A small audio captioner, trained from scratch.
Model: 7.2M parameters, encoder norm rmsnorm, encoder layers 8, encoder width 192, decoder layers 6.
Data: 78125 training examples, 20.0 epochs.
Rows from block 3 of the text decoder, named by matrix and row number. Rows with one number belong to one attention dimension. Each number is 200 + 30 x the weight over the matrix's rms, rounded and kept within 0 to 999. All counts start at 0.
# q: attention query, key and value (stacked) (decoder.blocks.3.attn.qkv.weight, 576x192, the q third), inputs 64-127
# k: attention query, key and value (stacked) (decoder.blocks.3.attn.qkv.weight, 576x192, the k third), inputs 64-127
q.22,202,222,297,236,212,142,211,195,167,183,175,262,178,167,199,140,220,189,238,249,278,164,120,261,212,245,165,194,239,166,203,227,142,166,184,200,159,145,193,202,217,162,187,184,139,150,155,187,226,181,165,212,220,201,242,224,174,233,211,193,151,185,210,173
k.22,170,159,241,204,184,198,166,190,245,182,175,193,231,212,198,124,269,214,191,172,190,212,185,260,178,216,186,227,239,233,156,195,202,188,246,177,222,204,203,211,170,158,209,192,194,199,170,220,232,152,167,223,221,155,187,183,201,210,229,175,204,163,199,223
q.23,146,205,158,133,200,273,310,221,177,231,175,121,248,214,190,248,200,228,135,186,170,237,219,126,219,154,200,171,279,219,177,222,249,198,210,186,246,258,206,252,227,194,190,247,274,307,255,188,172,218,206,211,154,194,233,177,189,213,220,166,206,199,200,201
k.23,132,246,182,214,227,189,223,240,186,241,227,212,221,184,248,238,204,140,257,170,203,213,234,201,140,169,178,145,146,107,310,232,191,172,178,175,147,207,145,137,216,222,197,170,201,204,185,182,198,249,202,178,191,192,221,250,150,199,206,225,188,209,228,235
q.24,214,164,168,162,216,185,206,192,176,186,217,178,225,236,190,211,228,213,191,193,196,196,229,187,198,208,177,219,152,202,242,161,149,179,203,238,188,219,247,266,187,239,237,229,205,193,221,182,203,189,271,154,188,210,151,207,254,191,204,238,193,215,234,213
k.24,236,140,190,147,188,229,193,188,177,222,188,209,156,213,177,183,196,238,188,187,197,170,264,172,283,135,141,229,215,263,183,219,204,224,180,242,200,223,265,224,166,203,215,188,202,211,213,193,215,176,222,181,156,192,213,161,229,199,239,190,222,221,204,194
q.25,235,230,212,230,165,224,166,202,216,209,207,199,209,212,186,179,170,172,246,183,209,215,139,205,221,203,206,170,211,214,159,226,223,219,187,154,183,185,187,196,209,168,210,221,162,217,199,253,147,237,177,204,198,170,245,210,154,202,197,191,179,198,184,193
k.25,166,237,169,226,180,139,208,250,225,199,173,169,224,190,165,152,186,171,214,209,211,246,165,193,179,229,211,204,188,172,190,175,188,203,177,203,198,151,131,147,196,191,205,215,194,199,191,185,215,187,208,196,202,223,221,216,223,210,194,207,154,217,176,204
q.26,211,225,210,197,190,241,202,191,208,198,195,177,174,206,210,222,220,195,203,171,195,196,185,193,203,223,193,158,252,180,198,240,225,196,191,167,207,189,219,203,183,170,210,233,234,230,242,208,184,238,207,190,171,178,220,216,141,243,204,197,221,178,165,173
k.26,171,232,153,213,217,181,227,207,224,209,200,194,216,185,184,173,173,198,214,195,191,215,198,226,152,231,198,194,181,171,235,219,196,193,219,200,200,171,164,159,207,187,208,214,210,203,202,217,209,181,186,195,219,210,214,212,186,234,202,174,176,234,218,203
q.27,204,206,180,175,176,191,211,201,204,210,235,191,225,202,228,217,180,196,164,180,198,212,176,203,167,187,187,206,201,204,221,198,218,205,190,196,210,210,187,199,225,226,204,204,210,176,219,210,193,204,245,195,220,204,134,209,192,202,181,225,182,168,208,197
k.27,187,201,162,193,217,220,203,180,171,217,195,179,195,178,191,227,191,209,163,206,216,211,159,198,221,201,192,216,205,194,195,261,219,215,188,237,206,190,190,200,230,227,198,186,251,215,235,201,213,176,169,167,178,178,191,184,200,188,224,190,235,217,228,177
q.28,169,196,212,225,211,188,185,188,187,193,175,248,172,193,201,167,177,193,229,199,218,192,184,210,217,209,206,185,208,247,199,250,204,208,214,200,148,182,224,185,198,162,198,180,173,211,145,202,204,214,149,204,202,206,209,174,208,242,189,197,147,196,222,204
k.28,198,202,201,216,197,194,211,216,244,180,241,183,213,211,222,220,189,217,181,207,192,212,172,204,198,219,205,220,209,193,199,196,182,178,222,182,195,182,187,239,162,205,235,186,181,198,158,228,194,228,181,198,200,187,194,217,197,189,197,209,185,181,167,195
q.29,188,190,154,210,208,218,166,184,227,196,190,199,196,210,219,170,194,202,187,189,162,207,274,195,217,200,191,213,200,219,206,165,221,228,206,177,177,189,171,214,186,199,214,158,212,221,222,213,178,176,178,226,130,162,197,180,191,193,207,230,175,211,136,182
k.29,235,236,200,227,233,212,201,170,214,210,191,207,195,202,185,158,177,211,224,254,212,183,257,201,216,258,198,174,173,181,208,204,138,156,163,244,217,205,167,205,167,180,230,199,165,205,193,224,204,165,202,181,175,210,165,199,201,174,189,214,203,245,159,157
q.30,168,201,173,209,248,217,205,202,223,183,220,161,232,237,241,221,206,172,211,185,166,224,234,156,186,195,270,175,167,193,215,122,163,185,250,177,255,215,211,228,220,239,201,223,205,210,185,134,197,164,234,222,176,186,214,219,219,184,193,220,204,221,201,212
k.30,188,197,237,190,230,177,252,203,198,214,189,220,155,209,228,211,198,210,240,249,180,208,235,179,189,195,208,153,232,196,172,186,200,228,188,197,190,202,191,224,173,174,187,198,155,215,201,189,165,234,203,222,161,193,220,203,171,165,212,193,226,213,152,173
q.31,201,198,175,175,172,220,204,185,191,208,209,165,220,198,177,251,167,188,200,209,182,239,180,171,222,188,199,191,189,230,172,187,248,253,202,179,191,225,180,190,211,240,197,221,210,246,236,228,156,233,202,197,229,215,193,194,199,168,192,171,248,229,204,224
k.31,195,227,171,208,162,190,216,237,161,223,217,198,194,198,185,225,158,154,203,203,221,230,193,173,208,192,181,195,144,186,210,224,198,232,152,193,183,199,176,154,244,242,180,179,235,195,208,175,214,202,201,201,210,213,182,190,186,182,182,223,183,203,200,195
q.32,220,273,197,214,239,212,245,171,197,153,168,176,176,191,105,203,199,173,150,241,262,188,138,166,238,215,191,169,282,181,236,193,225,193,140,183,277,205,202,213,171,136,248,241,203,222,201,152,180,171,198,220,238,315,263,158,180,218,205,177,162,192,195,194
k.32,275,199,247,159,226,241,138,256,207,170,214,210,231,227,178,219,295,178,237,205,205,251,160,234,116,182,256,127,145,277,215,188,177,244,193,215,226,241,202,213,259,294,253,192,197,205,194,181,163,230,261,144,190,212,250,157,124,149,202,246,250,134,220,197
q.33,180,281,198,264,216,184,182,184,233,234,206,197,255,137,234,241,171,152,238,206,184,232,162,260,78,213,231,202,188,117,220,186,229,163,192,135,221,188,119,155,224,259,169,218,195,204,197,172,212,221,110,236,196,198,256,298,140,223,171,264,199,203,144,171
k.33,181,145,128,203,177,265,237,251,243,262,271,233,187,216,184,227,227,189,267,168,186,115,199,118,200,178,182,166,278,183,155,244,284,167,103,228,209,192,217,152,108,209,168,224,171,202,203,227,245,218,173,147,204,244,215,174,252,228,142,149,214,267,247,218
q.34,174,238,162,200,182,150,139,205,194,189,159,205,200,193,187,193,162,211,188,223,270,240,191,233,165,186,272,219,93,167,238,174,138,177,189,164,146,222,233,212,248,179,182,177,186,222,202,186,175,213,191,185,211,218,182,178,151,222,212,233,211,195,272,256
k.34,217,189,185,236,207,192,196,210,209,273,206,223,233,213,226,163,122,240,214,234,179,168,213,193,217,256,158,214,207,267,107,224,188,180,217,126,257,129,213,209,168,255,226,234,212,171,150,245,235,157,166,180,235,189,163,229,207,212,200,148,222,246,227,237
q.35,212,204,259,192,165,136,148,200,234,245,183,200,222,261,223,168,200,217,247,179,168,179,228,153,232,212,229,206,188,207,193,208,208,175,225,205,181,256,183,148,134,195,206,129,98,163,127,185,164,186,186,169,140,173,215,270,237,250,195,235,152,187,153,245
k.35,205,210,206,224,162,191,184,227,185,200,154,159,185,180,100,156,165,198,181,224,223,179,184,164,250,216,150,254,200,132,157,235,208,184,155,221,174,164,155,124,201,257,138,259,198,174,193,229,197,165,185,158,238,271,196,196,214,194,84,183,220,233,165,167
q.36,208,198,144,136,244,317,204,240,155,197,256,177,256,269,241,284,194,275,199,136,157,191,215,182,255,243,240,205,238,234,208,212,114,149,215,226,273,206,214,208,161,189,273,220,198,238,211,188,213,200,274,157,174,168,132,153,221,199,211,203,180,205,252,236
k.36,176,255,200,178,218,169,171,190,158,221,170,159,199,223,198,209,118,212,174,255,189,200,214,258,180,169,184,228,194,163,164,174,213,235,118,223,212,134,172,184,164,211,198,180,281,202,192,220,181,218,235,220,239,251,218,235,188,148,217,235,248,282,109,216
q.37,235,223,219,208,171,230,244,199,207,232,186,243,194,132,186,155,212,192,200,185,226,175,152,211,132,218,231,212,221,185,233,212,176,198,218,252,132,184,145,198,206,224,220,198,143,193,152,180,204,188,142,200,191,217,173,141,192,234,172,194,173,174,221,217
k.37,183,159,195,218,224,154,166,199,214,154,183,207,178,207,231,259,198,199,228,169,227,216,205,247,201,239,163,165,189,212,220,206,213,195,179,254,234,253,183,196,163,199,221,150,193,221,204,237,154,222,152,177,236,204,211,227,109,287,197,232,205,158,183,189
q.38,203,230,169,179,241,254,241,260,179,205,178,169,217,152,224,253,201,207,220,146,228,196,200,209,178,199,203,196,216,191,208,205,189,161,164,216,248,199,214,197,157,185,243,219,219,216,175,186,215,195,239,234,220,202,211,195,236,233,211,167,159,208,215,235
k.38,202,183,208,167,174,216,155,260,190,156,244,173,216,223,248,199,210,255,266,165,196,197,242,212,157,214,134,201,143,225,185,180,238,202,160,236,272,251,187,202,167,215,209,151,248,231,232,231,216,197,241,177,217,197,225,251,155,289,259,258,156,211,149,184
q.39,217,203,208,181,194,196,230,209,217,198,179,202,197,191,193,203,178,147,217,204,197,210,265,242,171,188,224,206,195,186,164,208,220,222,163,216,209,192,213,182,202,174,191,166,230,185,207,176,210,195,188,219,181,195,190,216,205,160,158,182,208,213,172,149
k.39,215,255,217,187,224,198,212,169,161,209,202,192,202,214,202,195,173,196,198,201,190,232,227,226,144,201,232,176,177,207,191,164,184,189,223,191,200,219,194,145,246,224,216,213,182,206,118,199,167,218,220,227,195,191,204,218,219,174,131,210,200,160,201,185
q.40,215,208,192,179,195,162,215,224,177,222,199,195,205,208,195,163,193,249,225,212,194,228,264,193,212,155,208,199,157,220,209,196,142,154,176,204,236,194,198,209,184,194,211,159,193,190,235,194,191,202,167,201,238,115,195,165,182,172,247,227,152,219,183,223
k.40,216,189,199,246,236,180,263,171,202,180,214,211,206,185,224,184,175,179,252,188,188,217,199,210,178,204,179,182,127,162,172,139,166,184,198,166,205,223,232,152,184,185,248,282,211,201,193,195,111,194,224,207,222,213,162,237,181,183,169,203,251,190,196,238
q.41,206,172,173,209,217,210,209,191,179,193,189,238,181,199,206,197,198,185,227,195,204,200,230,188,215,224,215,213,167,214,209,185,194,217,191,223,152,212,200,209,199,219,181,185,229,191,213,189,212,200,206,198,233,244,246,187,208,219,182,178,210,234,215,213
k.41,218,193,200,182,211,221,206,214,201,235,215,239,186,209,203,251,178,239,218,215,194,225,222,177,176,175,191,196,213,218,185,172,206,218,159,195,193,251,214,211,202,226,220,161,167,207,192,193,183,199,220,201,198,236,202,178,199,189,207,201,222,205,202,226
q.42,218,172,191,217,196,197,257,225,207,188,203,169,189,197,229,219,242,203,210,189,175,198,208,187,184,132,182,208,186,194,190,213,196,183,189,220,233,207,211,194,209,185,220,227,205,165,215,181,236,187,225,204,186,219,198,217,188,196,212,220,174,202,183,195
k.42,223,205,223,152,205,195,220,219,158,210,184,204,230,222,187,231,231,211,223,225,187,224,185,239,210,196,193,182,148,206,215,210,200,225,161,219,203,257,191,216,205,208,189,210,193,218,194,217,191,234,197,174,204,221,215,228,211,211,235,195,211,230,246,207
q.43,194,218,191,187,211,218,213,215,169,234,196,205,216,194,225,196,162,199,179,207,231,220,189,194,156,180,224,239,185,131,193,162,198,207,205,216,235,205,201,185,231,222,167,236,188,164,201,166,188,202,214,226,208,199,185,224,232,175,192,166,224,182,205,245
k.43,181,173,228,185,150,175,209,222,154,186,224,220,175,215,223,213,202,222,208,171,186,203,157,227,168,195,184,191,173,208,208,189,255,230,212,244,219,176,193,173,208,199,193,197,157,191,216,220,168,257,157,208,249,201,170,224,176,188,230,176,198,185,193,204
q.44,265,178,191,196,206,179,246,233,193,177,248,172,219,190,207,227,183,177,198,204,199,185,189,207,197,162,150,200,196,204,164,192,142,172,123,185,208,190,228,215,173,228,243,226,172,186,232,220,196,207,234,198,195,171,201,223,208,199,218,229,185,242,203,205
k.44,210,141,187,183,166,199,196,198,204,183,170,186,218,211,172,164,219,149,172,171,212,194,204,164,232,178,165,209,157,210,203,215,206,207,167,221,194,236,225,186,188,202,218,238,196,208,195,208,217,174,242,202,151,235,232,164,230,236,191,203,190,219,222,225
q.45,189,213,159,156,202,204,253,223,154,214,175,140,245,247,177,226,232,184,163,186,182,233,196,112,224,181,189,179,175,245,191,188,223,220,200,212,210,241,232,216,229,234,177,259,236,237,201,198,212,212,281,173,224,241,200,197,235,207,181,186,209,205,251,236
k.45,173,218,187,182,185,208,225,242,145,206,208,207,201,194,200,239,184,197,222,180,199,233,251,183,168,111,154,196,205,219,157,195,207,221,172,173,177,202,223,225,215,218,198,164,218,203,204,198,198,246,236,225,239,191,240,253,185,192,234,230,152,229,193,246
q.46,232,162,179,194,217,222,202,205,227,204,215,235,200,199,219,205,160,222,207,215,187,183,230,236,198,205,174,231,135,195,219,185,156,164,200,207,205,214,218,198,195,218,221,179,182,140,185,167,182,177,222,161,189,196,171,217,235,184,179,241,184,205,183,202
k.46,242,170,224,156,226,205,152,172,201,184,209,218,177,244,181,206,207,271,189,232,193,145,212,165,285,199,144,214,193,244,186,208,171,180,172,249,202,224,258,232,162,199,227,199,194,210,195,212,212,223,207,164,133,227,197,195,247,170,210,173,236,212,195,149
q.47,204,191,264,210,178,206,222,217,198,186,159,244,174,159,223,159,209,148,189,215,246,197,201,210,169,201,227,219,220,148,199,228,215,212,206,216,220,190,137,165,213,174,193,178,231,135,180,136,187,215,149,254,247,223,230,204,160,199,162,156,210,198,183,190
k.47,177,186,237,197,212,181,220,201,196,214,179,201,216,187,203,205,222,187,215,222,198,229,176,238,154,188,227,188,204,227,209,146,221,250,273,165,210,190,197,165,236,215,194,233,199,192,152,223,136,226,192,231,268,202,211,233,167,206,208,170,201,136,221,211
q.48,196,179,201,195,164,189,206,170,200,206,186,249,201,203,196,161,171,167,174,244,241,172,185,188,206,212,194,215,225,208,181,212,172,210,168,185,145,188,206,187,225,195,190,190,187,151,181,196,202,206,183,201,214,231,198,193,203,209,173,168,209,207,198,189
k.48,204,193,215,191,201,220,157,183,193,210,200,190,212,193,178,194,227,185,190,174,212,187,203,201,238,207,248,249,188,244,183,183,192,206,203,188,187,190,198,224,236,229,201,211,197,180,156,211,218,192,217,212,217,183,210,182,218,177,193,169,174,169,201,203
q.49,219,200,199,225,213,151,165,198,249,176,224,200,185,191,168,227,191,199,262,222,169,193,201,257,179,224,204,195,169,149,213,159,210,202,212,205,221,193,192,187,157,212,202,180,201,220,225,220,191,206,182,189,211,146,198,189,185,160,216,237,220,217,184,189
k.49,251,200,206,224,183,181,228,194,212,203,173,223,192,202,187,176,168,201,204,208,193,190,193,189,193,219,203,169,212,226,194,180,198,196,198,186,221,208,207,176,198,198,188,222,196,190,214,175,170,190,203,200,164,197,155,166,209,202,165,225,204,221,201,193
q.50,187,187,149,178,207,191,252,218,181,209,151,173,210,222,181,223,148,141,165,204,173,205,232,170,140,188,194,225,211,196,185,174,221,219,169,171,213,225,199,204,214,240,159,202,232,218,200,192,172,213,205,202,180,205,184,197,239,221,175,160,196,222,194,213
k.50,160,230,201,177,205,222,196,226,201,225,231,190,225,191,198,197,204,143,194,203,190,206,165,155,180,179,229,200,157,173,214,216,205,225,205,202,190,216,184,186,210,236,166,196,206,195,193,212,182,232,171,208,190,183,217,177,163,185,199,157,154,220,204,187
q.51,225,209,177,196,177,236,212,205,211,245,240,200,243,189,210,230,177,201,194,172,176,199,194,170,178,195,195,209,175,188,210,204,216,161,184,191,225,230,209,176,196,215,227,230,198,204,227,203,186,227,241,212,192,182,165,214,196,207,189,210,210,182,205,206
k.51,182,235,170,188,186,206,170,204,173,205,217,190,195,201,181,231,180,205,194,188,206,198,162,195,212,197,214,224,153,166,239,197,225,197,163,239,182,176,194,215,222,229,165,205,235,197,213,190,203,198,203,196,164,214,248,191,225,185,242,211,185,223,197,181
q.52,193,220,206,204,208,146,183,183,189,205,208,168,201,224,228,225,197,190,188,208,169,200,166,196,196,203,226,175,228,186,200,194,165,179,186,214,209,197,221,228,220,207,187,244,213,191,179,168,242,170,205,200,182,192,227,228,221,198,190,232,191,204,204,207
k.52,181,195,223,198,207,224,206,197,198,186,199,207,201,239,205,202,229,221,235,198,191,201,187,164,209,199,208,155,225,223,185,169,190,178,226,201,185,216,219,225,176,173,215,234,185,204,198,210,202,234,192,199,208,178,197,190,186,194,190,205,230,221,163,213
q.53,177,156,215,213,192,186,223,178,183,182,169,230,186,192,160,162,180,175,171,231,225,185,183,202,180,193,181,242,188,243,202,199,206,267,221,210,147,184,226,214,183,195,172,139,237,172,199,221,252,194,196,199,228,227,199,186,232,184,202,176,210,215,211,200
k.53,227,174,200,180,166,205,152,208,206,214,188,203,225,214,210,236,202,179,149,173,224,202,178,192,250,179,182,225,198,223,181,241,198,236,200,163,187,222,207,268,238,225,197,184,201,195,184,217,186,163,203,174,228,186,160,194,205,200,151,200,176,188,236,208
q.54,253,159,178,192,188,222,223,192,217,194,234,175,203,195,226,246,168,196,238,162,167,196,193,176,220,186,175,196,178,214,161,195,198,183,174,184,229,199,208,176,187,204,238,217,184,204,223,212,154,236,220,189,201,158,190,231,199,204,185,224,225,224,174,202
k.54,220,199,137,186,190,170,177,206,197,183,210,175,239,201,162,199,174,195,197,206,200,207,217,161,197,190,191,201,153,209,201,202,167,192,133,238,183,207,204,175,210,225,201,242,232,202,162,215,228,213,232,217,159,238,236,202,232,218,216,212,183,248,213,175
q.55,229,137,242,245,176,195,162,190,211,168,196,246,141,196,208,171,208,171,206,227,244,175,192,224,206,189,165,211,166,221,191,218,186,233,189,225,160,149,199,153,179,172,217,159,193,121,185,210,187,206,161,196,223,229,244,197,142,204,177,223,217,186,201,159
k.55,226,149,178,204,199,191,194,192,241,201,173,195,196,188,183,164,208,176,169,214,221,228,198,197,233,203,189,241,213,241,176,191,216,216,242,170,202,199,224,236,263,170,206,201,176,200,184,195,207,178,210,214,218,187,161,192,257,243,163,181,197,207,227,204
q.56,213,167,164,190,198,215,255,209,204,220,211,181,231,229,217,178,187,196,192,207,179,183,277,149,213,150,178,254,148,180,174,156,190,184,204,222,218,182,162,182,183,215,181,179,220,197,224,204,198,198,231,176,161,182,196,182,216,175,184,199,198,216,178,200
k.56,223,254,196,196,185,175,181,166,199,201,188,228,238,201,201,207,172,139,223,231,191,191,231,205,202,165,193,180,131,186,210,178,167,172,182,195,197,207,211,203,240,211,174,221,185,187,179,215,160,215,257,210,166,228,232,217,229,181,180,251,202,204,193,196
q.57,229,193,226,157,212,249,178,203,177,205,249,234,188,174,197,214,219,235,213,142,223,175,192,196,216,233,208,185,228,192,231,218,225,212,165,180,229,220,218,218,189,181,243,211,194,217,198,209,172,190,231,172,230,244,167,187,168,213,169,170,259,176,222,200
k.57,165,190,179,181,248,183,201,185,193,215,180,187,193,166,211,233,189,205,169,222,206,192,217,227,199,201,211,254,197,194,210,201,205,220,233,198,219,180,197,159,223,208,152,180,246,194,224,193,192,193,213,197,191,205,232,169,180,194,226,164,208,181,218,204
q.58,192,164,147,196,202,202,218,202,242,235,193,152,203,193,219,248,182,219,180,215,130,203,254,175,142,165,201,261,215,177,211,185,227,206,215,187,257,235,194,210,208,231,176,214,278,192,279,188,206,184,232,213,177,170,167,215,207,158,194,212,268,190,133,198
k.58,256,216,205,194,229,261,200,206,158,243,198,227,188,190,206,229,201,188,218,206,211,163,167,182,216,217,245,169,132,166,257,220,235,212,179,240,190,231,193,211,241,256,172,208,190,208,227,181,184,184,175,142,211,203,154,196,201,228,212,159,238,235,238,196
q.59,193,181,211,213,189,168,182,223,223,196,218,181,174,200,264,198,186,232,239,233,158,208,276,236,224,172,206,188,207,149,191,184,203,193,167,235,255,216,184,132,196,214,195,161,209,189,223,207,232,174,214,208,192,184,205,189,176,99,230,229,249,176,185,200
k.59,241,233,190,204,250,228,215,180,200,230,186,218,198,173,191,216,214,183,232,205,189,219,175,236,175,268,178,177,220,191,200,201,223,223,190,190,189,203,200,257,242,215,154,184,185,208,218,161,177,183,189,168,222,204,155,184,244,197,205,192,252,201,245,216
q.60,196,223,231,216,217,155,189,208,193,207,161,248,193,183,171,193,220,214,234,207,204,195,175,259,183,217,205,191,239,178,195,244,226,205,233,209,164,181,157,185,220,165,173,159,204,211,162,221,207,207,131,208,184,205,205,190,177,197,171,171,165,192,172,192
k.60,182,221,213,200,213,234,184,238,227,187,180,190,233,203,197,211,201,185,202,225,192,212,172,203,177,235,264,190,200,145,226,185,162,168,243,193,210,192,194,160,195,212,193,196,215,197,170,211,221,249,170,183,171,190,196,187,181,193,175,192,181,181,218,181
q.61,200,179,194,174,242,187,224,215,171,200,207,214,185,187,272,236,224,256,190,233,177,182,222,232,195,188,185,225,181,165,245,169,161,175,199,241,223,204,206,220,194,231,193,194,219,187,229,150,228,167,230,186,224,208,167,206,222,159,233,195,251,226,214,213
k.61,246,161,203,174,223,229,177,161,151,227,220,263,186,225,227,220,183,273,220,164,171,172,231,239,212,164,170,192,226,231,176,211,198,183,196,199,224,254,266,269,184,200,218,190,193,204,209,215,176,206,216,155,241,188,157,200,197,201,226,198,269,210,221,232
q.62,208,260,214,245,197,203,147,167,220,193,180,227,173,165,133,178,171,142,237,212,223,199,158,208,141,247,248,205,219,167,209,206,230,246,230,163,207,183,173,181,211,163,201,189,209,180,176,192,212,217,142,245,217,186,220,171,165,194,186,173,191,189,179,195
k.62,187,202,215,223,185,179,214,215,206,207,179,192,203,202,172,180,192,209,184,194,223,207,161,189,165,250,261,210,231,200,187,189,225,217,212,175,214,177,155,158,195,226,185,206,176,210,200,201,177,172,168,198,225,201,190,201,181,210,169,165,160,176,184,152
q.63,200,206,173,219,187,214,274,239,213,201,169,131,249,211,206,180,212,130,145,210,165,236,233,117,165,139,171,199,202,232,132,191,228,186,210,175,246,214,205,197,241,219,189,246,225,186,227,226,246,218,248,231,145,114,240,213,211,182,217,248,156,184,165,181
k.63,194,237,186,221,166,183,203,258,205,175,155,190,239,195,165,176,265,130,221,217,226,229,198,141,182,196,174,118,182,210,234,235,224,202,187,212,160,245,158,195,237,205,204,249,188,234,204,191,223,215,181,198,228,201,228,244,223,247,175,206,150,216,200,185
q.64,228,192,199,152,167,161,185,171,174,210,159,187,175,225,208,144,180,202,188,202,164,189,217,181,217,209,151,202,227,151,124,169,213,238,166,263,193,162,225,209,158,180,188,211,202,213,236,194,235,220,230,212,237,200,241,241,219,187,190,172,210,206,210,224
k.64,142,156,147,168,183,228,220,236,228,214,204,160,184,228,165,221,209,207,188,160,211,182,158,87,222,208,215,181,222,295,242,219,213,158,172,171,245,228,252,247,173,235,236,298,139,224,180,245,203,165,243,155,189,211,179,171,270,242,222,167,180,140,216,219
q.65,127,194,225,200,162,133,184,231,247,177,261,166,168,197,202,205,159,194,225,193,197,228,187,213,217,169,177,203,249,152,208,238,227,197,179,251,240,222,254,123,225,152,236,221,159,167,245,239,221,167,249,209,168,205,184,182,233,240,196,224,188,176,217,198
k.65,255,113,130,172,280,131,232,150,261,194,246,170,251,178,198,218,165,172,153,144,182,235,223,262,208,250,177,224,174,188,163,179,217,195,174,188,143,214,197,176,149,207,213,189,158,214,182,230,106,178,180,157,232,251,94,226,131,231,290,199,233,213,242,279
q.66,169,152,180,207,110,90,155,255,238,249,202,177,220,196,201,183,198,213,217,191,205,211,194,190,172,161,198,225,137,228,238,224,250,115,168,163,257,178,163,157,192,256,203,185,160,177,205,261,169,157,202,228,268,166,200,250,229,243,251,288,149,142,221,221
k.66,198,227,203,126,245,229,232,195,192,217,147,158,240,143,162,161,245,218,125,145,196,266,257,272,208,225,172,197,262,176,269,219,228,268,205,197,146,209,212,207,244,169,121,177,214,204,198,231,229,154,192,144,199,173,148,156,181,277,305,168,162,150,247,226
q.67,257,215,157,145,305,278,318,199,127,166,120,114,248,261,167,309,225,193,123,237,240,239,263,225,169,232,287,197,200,187,222,190,102,227,214,214,220,224,225,188,215,143,294,249,238,232,154,124,154,266,189,216,42,143,204,164,210,145,227,149,218,161,289,178
k.67,219,139,233,226,221,153,176,195,191,180,202,213,127,244,244,151,143,200,199,221,184,196,198,261,192,189,237,216,208,177,251,167,192,262,236,246,107,174,265,232,204,186,199,159,218,171,210,195,200,217,225,174,304,191,167,250,232,145,142,174,264,226,185,192
q.68,96,252,217,196,151,158,192,171,237,191,170,167,196,216,209,159,179,162,211,235,209,197,123,115,202,261,219,210,193,219,232,243,218,204,230,212,197,218,212,275,198,207,164,219,200,209,223,194,256,215,226,157,155,159,177,180,230,202,202,171,201,252,231,183
k.68,255,169,123,223,96,83,234,245,140,116,148,217,169,228,202,148,198,187,224,210,244,238,229,185,173,175,160,179,182,270,146,185,204,258,163,227,187,198,199,165,250,189,156,192,138,218,200,199,171,149,201,247,231,239,185,209,137,221,205,220,135,228,213,243
q.69,195,182,151,203,233,288,235,166,67,222,157,223,172,248,160,228,132,235,211,218,203,219,241,210,232,183,208,180,201,377,157,193,204,253,192,251,250,187,278,264,221,159,223,218,311,219,158,255,117,218,214,203,226,232,213,182,183,157,188,152,204,175,234,168
k.69,298,195,247,202,198,259,197,194,187,184,210,163,219,204,197,186,192,206,163,187,194,186,134,207,234,235,232,228,210,191,124,189,218,266,141,193,211,202,273,287,216,189,147,242,236,229,230,220,202,194,238,147,222,231,222,211,206,194,183,141,307,147,184,199
q.70,182,196,119,231,230,273,278,159,156,220,174,189,209,216,198,237,196,195,170,186,160,218,250,170,212,162,205,151,140,273,199,234,193,182,207,237,189,190,264,221,271,189,227,185,319,234,157,243,165,252,188,249,189,150,207,217,205,175,240,201,219,216,211,214
k.70,246,165,245,206,197,219,160,166,188,185,215,157,184,187,240,208,293,190,161,165,212,184,151,198,236,196,143,226,260,199,127,194,212,252,212,198,237,219,251,226,214,206,124,224,167,208,193,197,186,168,209,166,242,248,179,166,210,211,152,143,243,153,145,207
q.71,202,263,190,161,204,200,143,174,206,200,202,211,154,227,171,151,186,184,243,184,215,198,241,215,135,274,221,153,256,217,153,209,188,193,218,203,205,166,189,183,173,136,256,178,167,200,196,183,231,177,186,235,202,158,187,192,203,210,176,208,172,204,167,177
k.71,226,143,168,228,210,183,157,183,228,157,165,155,179,207,253,176,149,188,172,193,210,204,185,203,189,191,305,226,227,162,212,156,182,197,209,196,193,217,180,206,154,128,168,213,250,214,186,208,236,200,173,223,247,164,183,195,174,204,167,207,175,230,133,204
q.72,196,183,190,150,207,217,186,182,118,223,157,174,203,243,213,202,205,208,156,212,187,177,249,284,215,97,204,157,212,207,147,194,125,239,242,260,187,183,226,200,194,126,191,188,214,203,172,164,173,206,169,204,194,138,197,193,200,164,157,177,204,226,195,256
k.72,223,141,180,212,189,169,247,170,221,138,154,224,129,171,205,213,165,145,175,194,215,193,198,182,205,283,181,198,203,196,208,226,209,267,180,210,163,150,219,214,248,121,173,164,201,203,197,194,168,185,209,199,243,192,197,237,237,234,199,197,210,163,213,169
q.73,226,164,167,261,209,202,271,278,207,207,254,206,249,167,268,256,262,140,227,152,157,195,183,186,246,231,210,229,165,132,151,183,202,179,144,176,189,189,184,144,213,264,167,251,250,164,214,210,255,156,187,143,207,240,238,276,206,202,188,226,195,236,220,183
k.73,155,256,163,192,225,272,174,188,182,200,263,218,224,202,156,179,199,209,199,229,185,178,156,133,179,216,181,183,210,250,225,215,229,202,230,167,180,197,269,267,247,216,156,247,175,204,123,202,204,220,224,163,221,221,190,201,226,212,205,187,220,193,280,205